python train.py --model="model that predicts nearness at each pixel" --norm="layernorm" --activation="mish" --pixel_unshuffle=2 --block="basic" --upsampling="transposed_conv" --targets="nearness" --init="trunc_normal_002" --residual_init="scaled_by_depth" --beta2=0.99 --grad_clip=3.0 --batch_size=128 --epochs=11.5 --lr_schedule="cosine" --weight_decay=0.04
Rows from block 7, named by matrix and row number. Rows with one number belong to one channel. Each number is 128 + 32 x the weight over the matrix's rms, rounded and kept within 0 to 255. All counts start at 0. Numbers have three digits each.
# convs0: first 3x3 conv (model.decb.0.1.convs.0.weight, 128x128x3x3), inputs 120-127, a 3x3 kernel for each
# convs1: second 3x3 conv (model.decb.0.1.convs.1.weight, 128x128x3x3, transposed), outputs 120-127, a 3x3 kernel for each
convs0.13:120128144157136130158135115150144153172169163160170181127137148101120115129112078103099122148131150165134127120157139104149172071122140123117115141129123139134132146152129127124120120131140143163180139144166144131164
convs1.13:148133109130120103149148131107125135152151121124098030119110148188138118197124091186194205121128111148140124116124131161135131161129143113128135117133132091118135113145183099131179066087124138144130112127124087124142
convs0.14:098124131104148140115153134120125155159119128156122142122135168140147172165148112098135158090136169140138093142168173065116155078130176117148183090149179066148160130118152126113169096068158112119186118143188105151186
convs1.14:144099091141107107130116115180190154123155107061109053093124128167146107203149085078151214095186195083154141046130141072102134103102116100120161117133153094127151106136178101129158104138151094116157091120171076127176
convs0.15:132128146134138149125138156106108132125127140148162157188186174219230222112136141166132179148147187089077133151144114149158140143133131090090092128119123180168175124135131120125116149146142070075105089083105129117117
convs1.15:108130138120134145132142163095089095131139125134174149153175160125127122075053056095125083113119126132114148147156160114101102165131119099101105115119115158154153137101093148141129136145130108115121126136140152160167
convs0.16:169139116166148113171155119136090087134110162132081106138124113150109101170140119068080143092090156117093163096117124090102105001059099133151181097123146104127157142147157113127163069093144138161187110127155122147175
convs1.16:162127083174141107147134088146176214140095106173111083117153151139146144195139104108104113105093129128140171099156179133177166151159150127129158115139160052123139118150206103111147113120158116131136117143141056140152
convs0.17:158140118157131127153134126169146144171169172148146164106098127112095122177163165179197104147149089118101091135131127137130149114121148189193172146136103102088075131140148134143136116127122178173161152133114101079070
convs1.17:120115089160161117145141085135131137174159172145141159077099139119116152117116148167168150139108103118081068139145150129120124198192178180159132138113117122103103130147159105117137118131171172161131132117095109095075
convs0.18:149155163154151154111100111125163175142144167131122115112147134109129119136114097093132169111125152180142166113155119105137126149139107109126132148139159148145163155140143150134131163171167129133136127113123125129162
convs1.18:144154153126138125120132111115144152115142121146164122142149112190144109110070126121173155141119080109055118071116135086120179119093157129154151120135131117124130146125138122107130148127124128159152094117110121127124
convs0.19:039121184063128172111153172106130157094124169068115163163097031142119075188177143088104103112078092123071119145114075106110110073085095130150160090114142059096152163132114151140132114120130151170170107123144088109132
convs1.19:105116170106119181096115170137134133126122141114113132203141084210123088172112083140139165127108131121105152131175211148129137191156130104137194106122150098114135157149137139145120153144096101134175095107141091111129
convs0.20:137128121147150134124121116132140128152145152162136127093098118109096116172146136146156176153145176187140172177157128136128137125127152148149148149149158124125138147160146140140131131126128144142140139130132133126144
convs1.20:144121122120125117118139129176175128112125120094135168115133116142119125108063128101148162144164192084071135098140157106114143154128132155151140131132133116119101138151149122129124135140135147156148107126123114116093
convs0.21:139152115172177138167154112216178136148134117163139132147152164143143143143117117111160149131181164145149129113139120089133120122171146120132150138128153147120128142141144126137140135158176118126127144139134144127110
convs1.21:158133109132105098144116110096115151136125120144049000161142140117136154107115098140098062112099091099121168207178117166157139096092077142145143117116109110119127086110151123134139117130125158130126147113115117107140
convs0.22:096136129146158146125127122182191178163179164168182165150166172145149145152136122108127088149153132208172128162172163137155163117123151130131116153143143144125125156153141135133117106113121118119138162153163166140149
convs1.22:123119126106106114146149154120128120160149129127081062137124140183164142129100104183166168125108085116107104124116105151129120177126114126139133090091089118132122152163169132136142091100094154156151096092099111124128
convs0.23:055120158091149188110135170112084149119081123108094093104125098104168166137153156161081069126098152141126177166160136122135176077113185133144127119111109120130140132133131150135117131112100114162150126139137143149163
convs1.23:104103149089097160096138208156142127134110138152166245158130118163142145168130154118130183104116126118111068136139176134118159160082091116132159130145154103122120153150117159153142147150127111122154108120163114131154
convs0.24:212130101142108087141121088142135111143133116157146155092142156109153151088132142152118126120128119089114083100143186122122174181165163115129130136145146128120120083103126096126178128153219122115122123118115112098092
convs1.24:202123077165121102146109080151106163167124143122028013146159148144141146108108132116126103163150120132130155097119146087127174067131183153140142119130142104142168006093172074123162102136165137116128121119128105131137
convs0.25:096124118105126116110151130116120081155161125124147124169157130160149142126121127127198156082194095092234067162161146114114126091120128128149138115144137104143137150149137157141130128106113132130142131171158124160140
convs1.25:106099142127120133108130155136135091164182107135209143126134093163163106154168122150134148118175141112171104099134125128120103172126104115117148132161152079132111143163094130163113129148108118118139119143147090132125
convs0.26:104093112106104126120120138118124149133121129174169168193190192169179190122113130092136139096142187116103167185146155110108134075076131102119119138130139187178176150147148123129126116123121114114116105108107157144142
convs1.26:108115114112129118165191176089083096128104116187184171149125131127128147062034078129146150127149167138126155112109108128102082126052041104102097113114123132140138147152152166161167135142136105098098130128130168177158
convs0.27:125146144119134126111118103162155130101103077037000000155176156210219205146170175104079111165147175169142164097104145071107132108114109123109120129116115137142146077056082101095113098090101125137131139130131160159160
convs1.27:158137152128103128130113128143145141129130117088097085078071059141142110089101092129135147101129143115118121117137154161148209135143157100091129120108141131130138105109117101122113087108097108097133128119142136133138
convs0.28:163121109161111090182130070180147152169156166139114143134137143141156142150163141119066151106099120106103095072082117073084063044117024115132150119128145124126137088112149069116169074109198106121145131149156143149152
convs1.28:182130094172134113160131103094121189190127144196075010101126131181148131216148107113147132083107106090111153046081066142152143163183190107113132088132165068137190053109173076113160097115144113118138098139164074147185
convs0.29:063101178085097132098135155144156129139181151108144142129130116189204201207210192070157124101133057105132071148159165143140149172155167110133138105127144089099134144121096164134113147118120126148160131159155099123130
convs1.29:071104177085100152093108163136135112173160147122117150178168069152164132125140138149106122145146175123161183139151187134135152153145113122142186120132144116126115160122057174138077182145077115126157119122121107107088
convs0.30:183163165133137154111115122109138107155162159104097137135125103135125095131128117100082141080039086087105170100133092137141091168163104112130163113146197121146177133143144132137150145155185101132149087106158089109147
convs1.30:158148131141140144098105111115122160143126130151107054125131137140120107153096069048093087109144144136173218107124133100129125109138147127153181122148163106131153112122135114104109150129138103141157097141157081126154
convs0.31:094100102126128120131119115115116117102110101113142133139141140117142129072092092113121112112144128118136123135125111164150120157134105076072075109119118156166165136137132123130129159157164090096082110114101122128131
convs1.31:146151129131128124146138140132122129120118112059073043156151165114110109088089079141123103123135118138152168143123096070081065126147149099093094129124127191180202101098130119124141086091106106093089138127128192177195
convs0.32:130154150148139142126148137121152172138138134172182150140124147127112136148119124117160135155161151147121087099109122095095143175167198135149168174152139138111081148159131153159124151139128116110144158141149169141102
convs1.32:112109137142120139122101115101100121124128139102094098171110098102114096084139136168081088116101088139169132160168129137157144125129128122136142116124120122135109114126130108135122140155099125131140137139134119117112
convs0.33:076140202105152184122146181123120111140129131117122116140104085158135136195180166101093142138098152156098141190163148136126137111112154104119145094124161062119175143116089160147115150139130097127166073106169045109163
convs1.33:097120179087123169087132162135134111138129114149137139122101104120107131149114107119113149131145193117137187103142206098117146125113085101144183111138145110134136156140078172145092172136114085137182090131171093129146
convs0.34:209119036168107064182139096121089100111099099136119096046099140110121124161146125092096100149125121196110124057106159077105077086124095108121138123126133141134148081081160082093178093120185120137134138143135140149173
convs1.34:186120066171130091185151110122118139160115120255141091102143142120098115132083122111119104104102089106086085141175112112171133080119184143126117132139140077131148051110208084131202089128170141115105137141128097131116
convs0.35:133153148122140145149156142159149146165126129162121125102111134132152162142124127073121145091141164128149157141152156153154111174176095131138117138168141126139124152140121138159142123148161115108116118135150125133146
convs1.35:116102087170170174093105113143133153157108106233134102137137168157099080186158114119172175120158122123128060194123104134077067131119138136126117147124110131122129133123157098084105142123148148133121125116132111109142
convs0.36:106163161130160134117139131170159143129117121148170156122099145113104150107073116127135127095141145136164106114148120110127103142166107109135161148147163139137117133121128152144154171177164100123112117141128117132093
convs1.36:112126130141135138099123129117116140151117110191114073146123100076143135089191153170116108140141130099136124178154127099138131079110080121118149134106127132098127142105105152107081171122093144129150158109136125097147
convs0.37:178148099161123105164155118214174133197173157155124106119127168160139151193155147142187171137158153125136166125108129132118140166144171166159141159153134145136120146164151131140150102115119161129151155130166146114134
convs1.37:128096102173147145137116099165121128166113111146087093097140181091078122138094088140148133085079096112108129180177143118138119173180173165141106143122098131133098130156158099112099106135158162132112137130106106123107
convs0.38:163132126147131119139125108161134117153148140097087107110112111156136124199188186174196154078106112110148178137126123156115100165130104176178169131132131060058047113125123129134142118120126180167163135125123067060041
convs1.38:131114105151148127123121099164141133186169160121124148071105107135165145158174154100118122123146156119110110153143161123122125103121116226186163154128117103097097141154155122127143119134175206173149133120115080080093
convs0.39:096141148136149158157153162154141134140151152138142164114133145092127134113133142123128119157167160164163148160148103120119097141158122123158135136163164118128135146163143140151143121123121129130101142151140134129124
convs1.39:118130116143172143089137121156158134132131099044062084108133149123123152129109119149202158113135135120092117152131107113093117182131107131146142127108120156109124169150160119075095154105137141160133111111113132100123
convs0.40:121123115142144156163168179123116145128119134148150138157171166175201205114142145156156162191181174132120143153138137130134126133149167112109101134131124162156153131133129129131118156148137105107118116114120135143138
convs1.40:116131135112128135127133147101103105124145138083125115141157157123134147139121111114130128105108116116090102134145144140123119158132125108103097125124122163162165130093103148141153124142144117115122135139142157154174
convs0.41:165151111171138118161136119130137120079083108109103118183179164165188182131146132156163121161174133170126067048055109071088117079089120128124114154135129183150146110123150099112144133154172128122090137122093152138122
convs1.41:172131094139107079168138103074104138084124097147157088140168170105141149113144151217116081175106066163093070127162142085130144066106143140124102128123124131123141093110136130143157114122132151114088150120110161123124
convs0.42:153146158129126159118117142126149170151169186096113078103120113076101112084076076115124121110117109144144156107123114137130109161139100108133119118121115158165160154155155152144133147157131139141131117108125140153172
convs1.42:111138137130154149108144135172139143111094106116153178142136135119122130116152198094177134098162113133145134113114145083100133117117134135140142145139156135083108143123133124081113157110137111131144135132133169117104
convs0.43:140163162144152138128122101111110093141123125170144181166124083157124095161125101088065118142103123150127139118145133114154149032105113091106184083114198091139193143146150135135155118128167092126169097136181125145193
convs1.43:151145132142136132123126116088145176123133087191160066164137105181159113176122086126114129108127169053105200068103155108128169126148194079135194073123165091154195109132165103113130153139133087137182073116143080150185
convs0.44:087102096141137145171163176072066077131122117177194177130137149083087109117105112130160119141155115142134115152162156128143154065092114158168155135145135109120112137142138113121120091097088175186186115132133087093091
convs1.44:093104092120131120154170157128128131155156166177173189155150154150138160155129157194182176165155152095076040152161143135129125103087088131141133115126118081100081163155152142139129101094096143152146131143135082112090
convs0.45:116103131091100126093094095110120101068099088000000000113126108130142140114130139166163152196166176248215255066085087077110092116124124133130126124121118164155156072073072102101084115108098118119115130131122176173169
convs1.45:118122122114120116142141142144161141126130124156156156133131136115119117149150154133136146094105131097109139112098096124097063203174144134134143145145148151154154137141136144146141148146138144148148148150145155157153
convs0.46:110139142140162149131141136112118124132123140130128131174175168154113112193135102123152099143147160186131127151163073073127090110154160120125130145137138138130128153159135146145122127141145131145162145134148162138148
convs1.46:144122120130134132116131132101143160127128114138099047108102118170131095147080084131133153163120107140083111130120137147119121163121123134145141115131126104129136136153153126117116148141120139140133103111123103123136
convs0.47:117132127136155145100117106159143151146125141204194188177185157202184155137120112118169184119131119097144133118148143123138105172187123133138132131151158129139150149143124142140135160156162103118124123163150098139132
convs1.47:144141131112114114115116112138129119186169152085050042116132162134137151108105108112116123088099115091139132142137127137156160089106145116145150115124117101116140113103100128111112115115127128145152126121127096105143
convs0.48:145145130151147135143143123157167137147142149151107119128116115133117126162127144137165173132145144141150188096121113129134106178178142138138150154154159120116123128133115140148139144142168152133144147127129121115098
convs1.48:124108109150145141108109102099113148122123147165156127149144112119081100166111106097108108107125158107118145142145146129111102140118101132136143147153142101119123123124145114114114135136128138138128142159145098105119
convs0.49:159150179094103120093109126078110115070107121051082091110109067126116092133130146140117163116100109117118118138121095135117100104112102127130129130130136100099105113094092162151129163154142122120130116127136078093105
convs1.49:127154190110134165082101128138152150122134136130130126103100081128116118132134118070091105112105103151143128142135148132128136114120116157160183129131140114114118137124098143130103162137118137151157120124125108107108
convs0.50:178104110153116119177145123170172167175156140164137126056086148075113124106108092127108184115130181115125171140113121190168156152117113143119086139129085145136105133138122131152133132172168140148132130128122133152184
convs1.50:146136094129145117138145103174134134100084106172145129060112182121126133149158152085184203096198171146208154182133129170109091124117140170136093162133107142110114105124175081099179079093192157131119131119118147129124
convs0.51:138141130140130111156151103164168159174162148142141137135114121142097079155106055101098111132122141161134112108126108112136145101126143125104135144120130138136152143132131141132127139149163116147181140132155143138156
convs1.51:146127110153132142136112109112146179106102092192126030140121152161136090150107058155123150128124136069140169116118155126135111079135165114134141111139137089136161091144169064114132107134129121130139114123121096144158
convs0.52:153150155139133146120125142112137130117127140130134155121121124126128141144147173173183187126146122122151125136122124126105113128132123130135142152145152097097090120113095158146126162146133123115121140143151081090088
convs1.52:109128146131149153104123130151135114166158149125132152116132109100111115104118106099136139126139138082074066135122117123117111112128113128140159134144149123128125134120103142122102169136109121142137141159140116116103
convs0.53:148140100135146132121146113137143167159131136169126121160087091167103066159122095099185136112135112134141119132138115152131129194144137150138123164142116136134107154147121151155132150159176138137134139123121148150128
convs1.53:131117107139140166149104106117127118062103145177172168130112130136099056142151129111058131146147174103175140148127144146131074091145159158124103141154133097128129103137139079135131112156127151125130128131151123121125